Weights of a small contrastive audio-text model: text encoder activation squared_relu.
Rows from block 2 of the audio encoder of a small contrastive audio-text model, named by matrix and row number. Rows with one number belong to one neuron. Each number is 200 + 20 x the weight over its row's rms, rounded and kept within 0 to 999. All counts start at 0.
After each neuron's rows are labels from the 100 clips, of 14848, where the neuron reaches its highest value: "lies over" is the class under the peak. Only what is clearly more common there than usual is listed. The data: single English command words and digits, spoken by a formant synthesiser in many voices.
# fc1: MLP up (encoder.blocks.2.mlp.fc1.weight, 768x192), inputs 64-127
# fc2: MLP down (encoder.blocks.2.mlp.fc2.weight, 192x768, transposed), outputs 64-127

fc1.570,209,215,198,229,218,209,193,187,173,204,204,169,215,234,205,252,214,223,203,245,198,235,176,171,204,182,218,191,222,204,185,212,210,232,194,208,240,222,186,211,213,189,206,205,182,204,220,206,191,169,189,229,234,246,202,169,194,232,190,190,199,218,190,209
fc2.570,217,206,222,212,208,199,231,206,216,185,196,209,204,198,203,181,174,203,152,221,172,239,188,200,229,220,199,228,191,188,196,195,217,209,177,216,212,223,208,212,222,190,186,216,178,205,198,159,230,170,234,189,158,198,209,202,205,202,211,183,186,181,158,207
lies over: /oʊ/

fc1.172,192,173,203,183,190,209,179,188,214,218,187,166,166,187,205,266,206,215,203,213,195,217,189,194,220,215,221,232,182,194,219,193,184,196,199,223,239,203,200,211,208,173,227,229,178,211,207,202,182,202,197,199,185,192,179,224,186,214,183,183,206,218,180,247
fc2.172,188,225,216,221,217,203,221,210,213,185,175,226,169,194,229,209,210,211,164,205,179,206,171,181,234,226,200,178,207,236,188,200,209,219,190,183,176,227,187,218,209,209,190,202,214,198,178,213,198,201,229,180,197,197,176,174,181,210,240,206,196,203,147,206
lies over: /z/

fc1.51,183,234,221,160,241,232,181,171,177,222,175,178,174,198,196,197,254,180,188,180,179,209,179,216,220,193,227,223,185,216,198,187,181,228,210,190,200,207,208,224,191,214,222,182,200,191,203,219,190,220,193,206,216,156,161,175,191,220,229,172,225,209,199,211
fc2.51,175,194,234,190,196,237,209,187,215,198,178,204,171,197,213,206,218,200,176,192,194,180,180,234,233,236,225,221,194,200,198,180,181,213,178,175,185,206,219,182,182,240,198,227,231,210,181,185,192,172,174,174,196,186,163,167,169,204,235,192,192,190,177,216
lies over: /z/

fc1.591,177,185,197,201,194,232,186,188,235,208,198,216,184,217,217,220,220,188,189,201,182,227,188,208,185,159,202,216,207,251,188,183,184,208,189,193,197,190,212,223,212,221,221,208,206,219,190,194,185,225,147,212,189,187,184,192,193,197,193,178,204,214,200,207
fc2.591,215,213,228,169,186,221,178,207,188,187,200,209,194,187,187,205,192,200,195,217,189,201,167,214,223,213,204,220,200,192,198,192,225,205,168,205,211,215,205,169,230,230,223,207,201,207,139,188,219,199,200,203,196,189,177,177,186,213,217,211,202,197,141,186
lies over: /ɝ/

fc1.301,181,201,208,209,187,217,145,208,214,210,167,226,176,208,197,220,185,181,198,213,181,228,207,204,189,184,221,198,170,243,241,165,191,181,191,216,234,197,201,176,209,212,199,222,213,231,160,227,204,205,208,188,198,174,210,175,189,187,193,174,225,175,201,194
fc2.301,208,202,172,225,194,205,181,223,207,205,155,209,184,221,222,212,204,201,221,206,186,180,229,201,205,207,212,198,206,232,226,193,223,180,197,220,191,180,183,189,187,211,191,205,200,208,142,176,227,231,214,193,196,181,215,179,220,196,190,186,212,157,174,177
lies over: /ɔ/

fc1.706,177,203,203,171,168,177,178,188,193,218,173,167,218,173,208,184,168,184,197,155,213,181,213,223,208,173,205,224,163,190,225,240,190,205,224,191,178,183,212,194,168,212,216,210,241,172,201,205,225,225,171,193,206,204,182,240,204,176,210,244,240,179,215,175
fc2.706,173,226,223,197,204,191,162,230,169,193,177,223,209,160,209,184,185,212,220,155,180,161,213,205,172,221,223,194,194,190,205,190,190,202,222,188,184,181,193,183,197,205,161,200,198,184,229,221,211,245,212,199,210,203,193,234,218,210,202,228,217,179,183,150
lies over: /tʃ/

fc1.501,185,198,201,179,149,196,160,204,207,194,170,207,167,198,177,196,186,224,214,188,196,190,211,199,183,171,209,212,205,206,202,157,165,183,199,220,225,203,175,178,203,260,186,200,196,236,183,222,205,210,178,201,197,156,202,197,198,168,207,195,198,171,197,169
fc2.501,180,200,196,192,182,189,167,221,205,189,175,172,226,205,192,213,179,205,202,186,146,177,187,228,204,200,206,202,219,203,191,182,188,184,198,217,204,181,206,189,200,216,200,241,203,191,164,188,220,251,207,201,188,168,185,188,227,241,208,195,206,170,171,204
lies over: silence

fc1.69,227,227,195,225,234,198,182,225,175,221,220,193,210,219,210,220,186,188,194,223,156,188,234,190,167,240,210,166,204,175,208,200,242,199,217,244,180,193,204,194,191,174,203,213,202,219,207,189,241,229,247,218,200,207,226,167,193,250,196,187,207,205,178,204
fc2.69,236,210,207,233,188,179,234,210,189,179,247,182,199,237,206,201,198,179,197,239,182,210,206,197,191,197,209,191,211,170,177,200,210,206,198,238,193,219,206,216,213,159,198,185,199,200,192,149,204,182,220,198,198,206,217,177,167,217,206,173,167,219,165,226
lies over: /s/

fc1.752,171,230,206,162,226,220,182,189,203,233,177,169,181,159,199,185,209,202,201,171,187,195,185,213,230,187,207,216,149,205,196,203,191,220,207,173,210,207,233,231,211,212,203,226,229,189,196,192,184,226,206,235,193,181,184,208,170,189,221,256,211,213,216,187
fc2.752,179,194,213,199,200,205,184,191,195,197,171,234,198,180,223,182,189,206,192,183,189,171,208,220,224,225,223,219,187,204,198,196,167,198,192,183,193,182,199,183,182,244,192,223,222,208,221,209,204,205,171,184,206,201,161,197,187,209,212,203,191,165,199,174
lies over: /z/; /s/

fc1.646,179,219,212,184,185,188,158,177,199,215,169,181,200,167,206,208,190,207,199,155,204,169,192,219,233,173,210,220,174,189,224,221,186,207,225,168,204,204,223,210,193,204,217,228,223,167,215,215,203,220,170,198,211,189,158,214,195,185,190,248,238,201,195,179
fc2.646,170,211,217,190,195,188,168,204,171,174,189,248,215,160,195,180,176,211,197,168,180,174,192,214,196,236,208,203,193,196,197,192,185,213,187,193,190,174,204,180,198,218,177,215,193,177,219,218,209,239,210,195,200,191,177,214,206,200,221,203,195,163,198,169
lies over: /t/

fc1.281,203,192,210,219,218,221,195,201,203,223,203,206,221,218,223,207,190,209,192,229,220,226,202,211,232,183,213,188,220,218,186,188,196,220,207,196,227,216,210,196,193,205,198,205,224,237,184,214,217,172,193,200,198,216,188,179,195,230,204,184,219,216,185,236
fc2.281,220,206,228,197,189,207,194,205,204,197,196,207,208,206,195,177,183,237,184,228,181,212,155,210,243,189,205,226,204,178,202,206,170,179,198,206,222,223,218,205,210,219,189,232,192,208,180,176,216,198,194,202,177,181,201,194,199,203,202,179,213,185,132,220
lies over: /oʊ/; /ɑ/

fc1.202,183,190,203,186,204,217,192,202,225,208,194,216,215,213,204,230,239,196,230,199,195,218,208,163,196,208,209,236,225,265,193,175,183,222,185,202,234,207,215,202,208,169,203,160,179,207,227,204,166,193,192,245,200,190,183,190,209,215,203,191,206,207,182,200
fc2.202,216,177,210,201,174,210,165,199,187,197,213,197,213,180,200,227,194,216,173,233,180,243,176,240,221,226,206,232,198,181,199,171,205,196,161,197,230,177,226,174,243,230,184,213,193,205,157,183,196,199,211,212,190,201,212,200,188,214,203,224,172,183,172,193
lies over: /ɛ/

fc1.64,235,236,201,225,179,198,200,215,156,204,205,204,219,212,223,173,213,220,211,215,215,203,219,167,160,206,220,202,241,167,194,196,213,247,219,230,215,211,190,170,199,170,221,176,194,197,226,224,210,203,233,238,240,226,194,209,207,213,183,188,215,234,177,202
fc2.64,224,174,206,222,195,202,223,210,202,208,227,176,209,233,205,232,185,194,197,240,191,234,196,230,196,221,217,222,225,181,181,176,216,213,172,210,202,204,214,177,215,207,175,196,198,205,168,156,197,176,199,192,176,208,200,171,193,224,220,180,157,209,178,208
lies over: /eɪ/

fc1.32,239,235,203,195,219,217,226,202,169,207,172,211,220,211,207,215,196,166,186,194,190,200,183,193,201,222,192,179,210,197,191,212,217,233,195,204,195,208,203,226,167,156,210,197,187,185,226,198,215,205,222,190,188,215,218,182,211,216,186,172,204,241,191,224
fc2.32,156,198,214,196,194,233,232,199,227,202,165,214,150,174,173,184,188,196,212,203,206,231,173,206,211,205,177,185,223,209,189,160,210,224,180,198,230,207,217,197,197,213,192,211,200,212,200,187,206,193,199,215,181,189,194,199,219,184,204,151,198,192,164,235
lies over: /s/

fc1.657,209,201,195,193,191,209,168,186,215,221,172,196,152,195,178,208,180,203,174,204,188,204,185,213,211,221,193,202,179,185,260,208,189,185,190,195,240,187,208,187,211,210,222,208,195,248,198,227,210,207,214,191,182,184,209,159,227,175,191,194,234,169,205,170
fc2.657,211,222,243,185,186,208,164,221,223,228,174,169,216,207,214,213,196,210,219,195,201,194,202,207,202,207,240,219,168,194,200,201,201,194,212,184,233,205,188,162,198,236,185,215,199,207,204,211,211,212,145,195,195,167,197,205,214,196,190,203,211,177,161,184
lies over: /ɔ/

fc1.256,198,193,216,212,224,202,155,219,195,210,199,213,209,228,195,214,217,197,192,214,209,212,170,162,213,189,226,225,200,220,214,204,191,228,199,206,239,214,193,192,185,198,209,175,158,181,193,220,189,191,178,209,204,157,197,198,205,199,171,212,214,193,180,200
fc2.256,204,198,230,194,189,214,191,208,203,175,203,232,210,195,199,202,185,202,182,210,150,235,180,223,222,219,214,208,192,184,200,183,216,223,173,204,223,209,211,170,216,225,162,222,190,193,176,184,220,204,201,200,166,191,175,201,190,220,223,187,175,161,150,209
lies over: /w/; /oʊ/

fc1.665,185,212,204,203,198,172,197,184,204,218,202,208,230,199,193,217,184,225,185,206,221,178,219,201,229,190,215,189,186,195,251,261,220,205,223,182,214,229,229,191,204,181,222,220,221,162,223,224,214,211,175,205,225,233,199,229,217,217,175,242,199,196,199,196
fc2.665,194,193,184,201,173,170,190,229,213,169,208,236,202,163,196,201,146,228,211,174,192,193,216,206,195,199,178,201,187,201,245,240,182,185,212,213,197,202,200,212,213,204,193,204,178,178,220,174,233,219,219,223,184,207,216,253,234,166,197,222,188,159,191,188
lies over: /tʃ/

fc1.602,161,213,219,193,176,183,179,173,193,216,173,180,183,181,183,175,187,211,193,163,221,176,205,215,238,183,220,213,184,178,219,224,177,207,217,165,208,232,209,193,194,205,224,211,227,193,208,228,171,204,169,194,227,187,169,217,190,179,182,234,226,192,193,181
fc2.602,185,215,220,228,187,185,194,218,191,189,194,219,219,175,203,185,157,201,215,181,162,169,214,202,193,234,227,213,198,176,208,218,190,207,201,193,195,210,206,187,200,224,153,206,182,170,231,194,198,211,204,182,183,200,181,218,197,185,212,209,187,151,171,157
lies over: /t/

fc1.169,218,194,208,228,201,191,168,221,189,185,228,200,239,205,238,191,189,200,222,210,172,209,197,174,178,192,217,223,196,197,201,181,183,229,200,201,228,204,206,172,212,190,194,226,170,181,199,202,189,215,169,234,210,190,234,218,222,215,169,237,195,195,200,189
fc2.169,221,197,212,209,170,187,210,224,194,175,211,245,221,217,204,208,175,198,186,203,144,235,168,206,184,211,179,211,188,188,208,185,221,195,189,212,228,190,205,182,242,197,175,196,194,194,180,171,221,214,245,204,169,201,195,204,206,220,210,194,176,178,162,203
lies over: /ɛ/

fc1.564,181,220,214,193,227,190,204,174,203,212,195,224,207,183,175,199,182,235,196,187,219,174,207,219,234,187,223,212,178,182,239,256,222,193,226,166,201,228,219,190,184,187,217,205,221,183,183,228,196,193,185,216,218,194,207,214,214,187,170,239,224,173,197,230
fc2.564,174,196,194,218,176,177,179,237,221,180,203,239,203,161,194,200,147,218,221,177,201,183,235,200,193,204,197,210,206,193,234,239,180,195,223,198,201,208,208,210,207,213,164,208,179,179,223,189,212,215,197,215,183,193,206,245,227,161,195,221,189,149,171,185
lies over: /tʃ/; /ʃ/

fc1.650,226,218,187,206,231,240,223,186,190,202,180,229,185,212,196,181,221,176,161,185,207,204,206,213,179,182,189,203,199,206,181,212,193,216,222,180,208,178,225,256,185,189,209,200,231,216,217,211,204,202,188,186,221,201,191,186,204,186,218,190,241,222,207,210
fc2.650,198,190,204,187,245,214,208,175,181,194,198,192,196,193,212,179,216,211,198,188,207,178,185,198,218,257,230,218,175,188,191,173,215,207,205,176,179,202,192,217,182,196,210,181,181,200,199,213,171,166,190,195,220,203,192,163,181,208,209,194,180,233,197,205
lies over: /ɝ/

fc1.415,185,200,201,246,212,212,235,232,202,206,203,177,208,222,229,211,244,204,184,237,215,242,191,191,225,170,204,215,231,243,165,187,186,231,168,189,198,204,180,190,197,210,185,190,198,214,228,187,194,177,200,195,190,207,175,182,185,245,206,185,202,198,187,198
fc2.415,202,174,205,204,185,205,197,196,197,160,205,237,180,202,177,170,162,230,207,222,184,221,214,194,195,193,210,213,219,172,198,184,217,198,190,218,228,210,199,188,250,202,207,197,162,197,199,197,212,206,232,225,210,232,201,232,215,216,204,198,174,208,195,180
lies over: /oʊ/; /ɝ/

fc1.651,207,221,212,228,225,210,194,223,168,230,185,175,233,239,222,214,213,226,201,233,202,232,180,165,220,187,217,199,218,206,176,204,201,240,213,217,221,220,186,231,185,177,220,198,171,197,232,209,202,160,210,211,231,246,228,188,190,219,178,199,209,239,181,219
fc2.651,221,210,227,208,187,219,225,213,211,203,203,204,204,243,203,215,186,185,180,224,178,245,191,196,204,197,192,199,197,179,184,185,219,201,170,227,216,209,199,195,209,207,189,206,192,212,187,176,216,174,222,197,181,192,215,173,199,210,215,168,194,203,175,228
lies over: /s/; /z/

fc1.503,210,219,201,229,222,233,221,215,189,181,215,211,233,238,195,228,227,195,180,237,187,243,173,181,202,177,174,202,204,254,144,170,214,232,157,207,189,195,179,184,231,191,197,189,206,206,190,191,222,201,202,192,193,211,203,191,205,240,199,189,203,206,180,190
fc2.503,211,172,217,208,184,207,193,202,198,177,190,193,196,207,175,196,165,220,208,215,223,238,200,192,197,211,188,196,201,176,218,191,203,182,184,240,238,214,193,192,217,216,223,213,159,213,197,199,213,189,237,211,205,218,219,204,238,211,198,185,182,220,187,207
lies over: /w/

fc1.269,177,229,235,214,188,218,173,220,194,229,184,220,219,184,193,191,193,201,205,184,199,188,178,156,211,176,232,218,190,200,189,175,225,223,195,211,226,231,206,164,202,173,197,194,187,182,241,242,186,185,207,210,216,182,216,193,182,188,174,208,215,217,163,199
fc2.269,212,193,237,217,189,216,219,213,222,179,211,212,211,209,196,193,172,196,207,193,158,210,205,217,205,229,230,216,200,156,188,182,213,217,161,203,208,213,207,157,218,227,159,203,184,189,215,181,205,187,210,186,164,196,162,181,185,221,226,183,157,177,179,193
lies over: /t/

fc1.730,170,201,213,204,220,241,193,194,203,206,188,218,169,178,192,180,229,170,215,162,190,215,204,250,215,216,214,234,177,235,200,193,193,211,187,178,186,201,240,203,194,249,192,200,219,233,190,210,192,225,217,201,185,170,186,165,210,202,238,223,205,210,242,214
fc2.730,200,173,195,182,209,210,211,188,206,216,180,177,179,189,209,190,225,178,191,169,221,176,200,197,237,208,228,219,199,232,189,200,214,202,211,180,189,204,212,203,174,214,207,218,226,212,219,247,198,211,190,190,224,211,167,179,189,228,206,208,221,214,224,178
lies over: /ɝ/

fc1.262,167,186,224,228,203,199,164,219,207,195,184,202,186,216,227,232,185,237,170,228,224,219,207,188,241,148,240,193,211,197,229,223,198,218,200,215,237,243,181,178,208,205,230,214,204,225,205,226,206,190,171,187,228,205,218,186,184,210,189,198,192,211,179,194
fc2.262,200,203,228,215,178,201,195,222,218,193,187,213,215,188,214,191,166,217,197,203,151,206,193,200,229,214,204,232,179,171,225,221,190,188,201,209,221,219,224,196,225,219,161,229,186,210,195,174,217,205,219,194,167,178,185,208,197,188,216,213,185,159,131,193
lies over: /ɔ/

fc1.205,201,204,191,204,202,230,198,198,226,216,200,186,199,213,212,191,240,153,199,198,224,216,175,249,221,195,193,209,207,244,190,203,183,211,180,200,212,177,213,230,191,226,196,225,216,237,166,191,218,217,202,189,194,195,169,216,191,201,242,210,204,206,229,233
fc2.205,184,163,178,184,213,217,172,191,213,177,178,232,175,214,210,192,227,186,220,193,231,187,199,175,206,157,196,204,180,248,210,179,212,203,221,210,217,182,175,213,168,182,226,186,206,230,191,236,207,252,212,212,205,188,200,217,225,210,211,171,230,199,221,207
lies over: /oʊ/

fc1.101,161,215,190,166,201,210,157,182,209,216,164,178,188,188,151,217,206,174,208,198,192,204,201,196,190,217,224,210,190,228,211,200,178,212,202,201,230,168,215,171,185,202,228,180,172,173,176,207,203,220,195,231,210,190,164,201,219,172,204,223,214,220,196,223
fc2.101,166,190,223,191,181,203,193,209,201,191,202,180,178,175,202,220,220,203,199,221,200,246,178,225,237,230,221,165,227,230,177,137,197,247,167,183,224,193,216,174,192,204,205,217,188,178,197,198,202,185,184,213,206,193,186,192,197,228,202,207,166,223,180,235
lies over: /eɪ/

fc1.471,193,221,214,228,216,191,189,219,165,212,210,216,219,246,226,242,196,209,201,236,195,218,217,152,192,187,233,209,207,235,201,211,194,214,213,246,228,208,193,192,207,190,223,214,158,201,232,203,198,189,211,215,236,255,215,183,200,215,168,199,192,241,193,209
fc2.471,208,200,210,200,188,214,207,207,219,183,201,200,231,223,208,206,180,188,188,235,166,238,185,201,200,201,207,214,198,165,208,195,212,193,179,216,222,194,223,186,229,199,175,200,172,201,179,166,225,185,214,212,169,197,205,192,215,214,214,182,163,187,178,218
lies over: /ɛ/

fc1.530,153,215,218,188,185,196,194,190,186,205,171,179,184,164,180,165,185,201,178,172,220,193,197,212,248,165,219,206,186,182,222,234,178,211,212,156,194,225,208,197,181,207,217,218,238,189,181,224,196,195,165,200,198,188,182,219,189,184,174,238,236,188,194,197
fc2.530,177,213,211,232,186,179,200,218,196,196,194,217,210,176,198,184,162,214,220,188,179,175,223,197,193,233,220,216,191,174,216,226,185,204,208,186,197,214,192,183,199,237,157,217,184,173,243,205,192,213,207,175,186,185,187,216,210,176,213,212,195,161,176,157
lies over: /t/

fc1.556,204,172,208,188,183,199,207,233,221,199,199,233,245,186,221,176,199,179,203,194,222,227,215,190,178,194,231,209,223,228,224,208,248,203,200,206,214,204,187,179,199,175,186,193,186,194,227,218,184,219,195,205,199,234,209,214,206,203,169,185,180,210,201,175
fc2.556,186,207,229,205,183,197,214,232,208,182,204,204,203,185,194,209,153,210,201,197,159,218,193,222,217,231,211,234,193,176,218,197,188,186,179,207,213,218,246,201,227,221,150,212,192,206,195,166,198,172,239,208,167,197,183,197,177,218,225,188,155,175,155,181
lies over: /eɪ/

fc1.182,178,205,205,185,223,256,214,205,208,213,213,178,200,203,206,196,223,207,194,197,188,216,214,234,216,186,223,215,181,209,198,227,203,204,162,196,208,193,218,215,193,235,171,201,252,224,193,218,217,183,180,185,196,209,179,202,173,218,226,210,203,175,223,219
fc2.182,191,167,175,185,218,216,192,212,170,180,213,174,180,210,202,165,180,174,235,223,211,166,180,165,209,223,227,189,191,219,221,190,215,190,229,193,203,202,181,195,180,196,202,193,191,189,185,221,206,188,218,207,210,184,174,158,217,225,193,164,177,198,196,204
lies over: /ɝ/

fc1.179,197,219,204,183,244,224,165,194,198,245,156,200,149,206,179,216,206,182,208,170,179,204,196,198,189,214,193,217,163,213,218,185,220,200,189,165,207,202,246,194,196,192,209,178,202,216,208,238,181,208,191,204,206,190,166,185,217,183,218,218,231,200,205,196
fc2.179,181,208,238,193,152,222,168,187,197,233,206,191,208,192,187,195,215,173,227,197,213,213,194,212,191,208,232,226,183,196,181,176,206,222,183,175,233,194,215,144,199,234,198,202,184,200,197,229,179,192,153,190,216,192,180,179,213,191,185,201,184,211,198,167
lies over: /oʊ/

fc1.457,204,200,195,176,196,197,168,220,159,182,195,203,222,201,210,194,206,164,215,166,196,200,229,190,170,157,189,213,207,198,199,162,199,219,211,192,203,183,206,193,197,178,193,206,213,195,215,218,231,238,192,215,212,172,195,196,233,192,191,218,234,203,203,155
fc2.457,206,232,225,206,191,185,168,210,164,211,191,198,201,179,198,186,181,226,206,184,184,171,180,190,201,236,229,218,203,183,186,173,201,228,204,208,224,206,199,166,204,196,175,179,149,156,198,221,193,192,208,194,211,204,185,203,201,213,187,211,197,189,159,174
lies over: /eɪ/

fc1.495,208,216,233,212,233,227,201,226,189,206,186,199,200,226,249,212,208,224,193,231,203,229,201,182,208,197,229,195,231,207,183,195,203,238,223,215,226,230,199,237,186,183,221,212,180,193,224,220,203,176,219,214,222,219,215,162,201,224,190,184,222,237,169,218
fc2.495,215,209,236,214,194,221,234,210,219,198,207,209,187,228,209,209,181,196,165,228,178,234,178,217,223,224,194,200,202,182,197,207,195,214,163,210,206,224,213,188,216,217,175,219,208,208,192,172,221,161,198,184,164,198,191,178,182,209,220,178,183,189,169,221
lies over: /s/; /z/

fc1.58,213,211,239,204,200,155,174,215,224,215,180,210,184,196,174,206,185,220,232,208,211,180,192,196,230,222,233,208,218,207,209,225,233,213,191,226,207,249,210,168,198,200,227,244,202,184,240,227,181,202,214,203,209,168,209,167,189,192,185,184,191,205,176,222
fc2.58,219,195,219,204,175,201,200,203,214,173,213,214,218,182,177,204,162,202,189,216,174,197,194,227,213,215,206,220,189,169,209,206,197,192,167,201,207,206,212,177,238,235,164,210,190,200,198,180,213,213,216,201,175,193,197,205,188,213,214,221,172,151,162,187
lies over: silence

fc1.712,205,178,191,214,168,219,209,243,203,211,199,199,162,222,251,193,203,219,234,230,211,213,224,175,164,189,205,205,244,230,211,191,211,206,195,192,224,176,224,197,206,213,184,203,186,201,229,186,219,209,208,244,216,214,186,211,214,214,192,194,195,198,188,172
fc2.712,219,207,194,217,208,203,205,205,204,215,227,188,228,229,195,205,205,190,190,242,203,221,199,193,192,231,208,223,194,172,176,172,208,218,182,199,224,205,201,183,231,227,184,174,179,210,193,176,197,170,197,200,183,208,220,173,185,177,197,188,179,219,169,210
lies over: /ɛ/; /ɪ/

fc1.286,224,227,203,226,220,193,186,237,171,230,205,213,239,233,217,236,197,214,221,232,201,228,236,165,178,177,218,198,204,216,203,214,216,227,212,236,215,231,215,216,210,172,194,228,184,198,225,228,196,190,217,227,218,237,225,201,190,232,185,213,205,238,186,211
fc2.286,222,175,191,201,198,193,217,207,225,204,227,200,216,232,190,233,199,188,197,234,198,249,181,199,193,198,199,212,205,194,199,198,201,198,180,214,224,213,199,208,221,181,189,190,189,212,157,167,205,198,193,214,176,208,218,191,189,207,204,180,160,215,176,225
lies over: /ɛ/

fc1.588,221,219,234,225,204,198,176,222,189,223,207,228,228,219,230,210,194,222,229,220,186,199,199,168,195,190,226,206,224,209,199,192,216,207,225,235,212,226,201,203,180,182,221,199,181,180,234,210,215,183,240,226,225,229,211,183,208,210,175,195,201,224,163,205
fc2.588,213,206,222,214,176,209,217,211,216,194,231,199,230,217,195,212,174,173,186,223,177,224,191,211,196,215,224,203,199,171,184,193,217,218,157,211,212,199,213,159,232,218,168,203,185,189,196,172,216,175,207,194,168,197,204,197,194,218,224,201,161,186,171,208
lies over: /s/

fc1.211,226,206,218,223,217,209,204,210,187,174,235,172,185,221,217,233,193,190,188,224,169,199,181,167,218,185,193,183,195,168,172,206,182,225,175,192,190,227,224,180,237,162,191,202,244,200,208,174,222,160,223,193,179,213,221,184,168,210,227,213,186,185,195,211
fc2.211,247,186,225,241,190,204,203,232,195,182,211,155,215,219,232,174,184,216,196,241,189,186,212,194,231,184,187,196,184,182,215,219,168,172,199,226,191,207,209,208,211,205,213,214,213,218,198,169,239,198,204,193,218,207,205,200,176,215,218,195,197,187,172,204
lies over: silence

fc1.529,162,185,220,180,192,184,198,176,198,198,193,230,211,181,154,168,177,210,210,188,244,188,204,219,188,213,219,211,190,196,201,183,200,201,201,196,223,208,196,172,232,241,205,199,179,191,217,226,168,200,169,208,237,199,236,210,216,176,184,217,201,209,203,168
fc2.529,223,210,221,217,167,190,212,234,206,190,208,192,239,200,210,186,163,195,199,203,152,182,190,217,183,207,214,227,191,150,195,179,206,190,190,209,219,216,213,179,224,217,159,202,173,187,206,180,222,190,223,178,170,193,203,204,207,203,212,191,178,175,148,189
lies over: /eɪ/

fc1.621,176,230,231,172,221,227,178,176,197,228,170,176,169,189,189,199,232,187,197,165,190,217,169,204,224,219,224,236,193,207,194,183,171,236,205,167,213,212,220,201,191,222,214,197,218,191,213,230,171,208,183,197,217,158,164,165,188,209,222,197,222,212,197,215
fc2.621,173,192,232,192,187,232,215,189,222,200,179,210,174,198,212,198,209,187,178,194,192,192,198,226,237,228,223,215,201,208,191,184,196,221,172,171,187,216,223,182,194,244,194,234,232,206,197,194,192,181,179,169,181,194,156,175,166,211,233,200,192,181,185,202
lies over: /z/

fc1.19,187,198,221,200,206,225,187,204,201,236,212,192,156,202,237,230,181,209,181,215,221,237,169,225,235,216,225,190,237,218,209,203,194,200,215,216,219,211,220,200,216,205,212,222,199,206,196,214,165,205,196,189,218,209,196,184,169,228,203,207,202,236,199,247
fc2.19,193,191,227,196,181,217,213,192,237,188,180,193,172,209,212,202,204,223,188,214,205,163,179,213,240,201,187,206,199,179,203,213,158,198,186,190,189,212,207,190,183,252,213,236,235,236,201,186,206,183,179,189,179,200,185,179,178,180,211,207,218,174,181,213
lies over: /z/

fc1.57,198,215,241,223,210,203,193,228,224,204,173,151,199,220,225,207,175,185,174,215,198,211,155,213,238,172,211,175,206,190,207,238,156,199,188,175,164,208,226,205,182,180,195,206,208,209,197,193,211,180,202,194,188,200,178,214,224,217,203,236,218,181,192,193
fc2.57,208,217,222,225,192,189,201,232,192,189,186,245,228,200,195,168,165,205,201,219,174,193,209,197,201,228,234,186,187,171,210,206,223,185,200,210,210,200,182,185,204,200,175,204,184,183,209,201,214,208,214,213,181,205,223,219,204,210,199,189,189,171,159,174
lies over: silence

fc1.432,190,227,228,204,202,229,180,192,180,223,189,199,174,222,195,217,216,220,181,227,211,233,156,211,244,214,217,219,235,228,228,205,196,232,207,193,226,200,180,230,200,222,226,245,205,215,220,216,197,195,185,185,216,192,182,165,187,234,196,199,213,232,173,240
fc2.432,187,177,214,223,189,216,209,188,235,197,184,202,155,204,205,220,199,242,189,234,208,191,162,190,236,199,201,182,223,192,209,209,193,206,209,194,227,236,193,216,199,245,209,225,219,228,200,201,193,173,172,194,183,194,187,180,194,174,206,197,212,200,184,239
lies over: /z/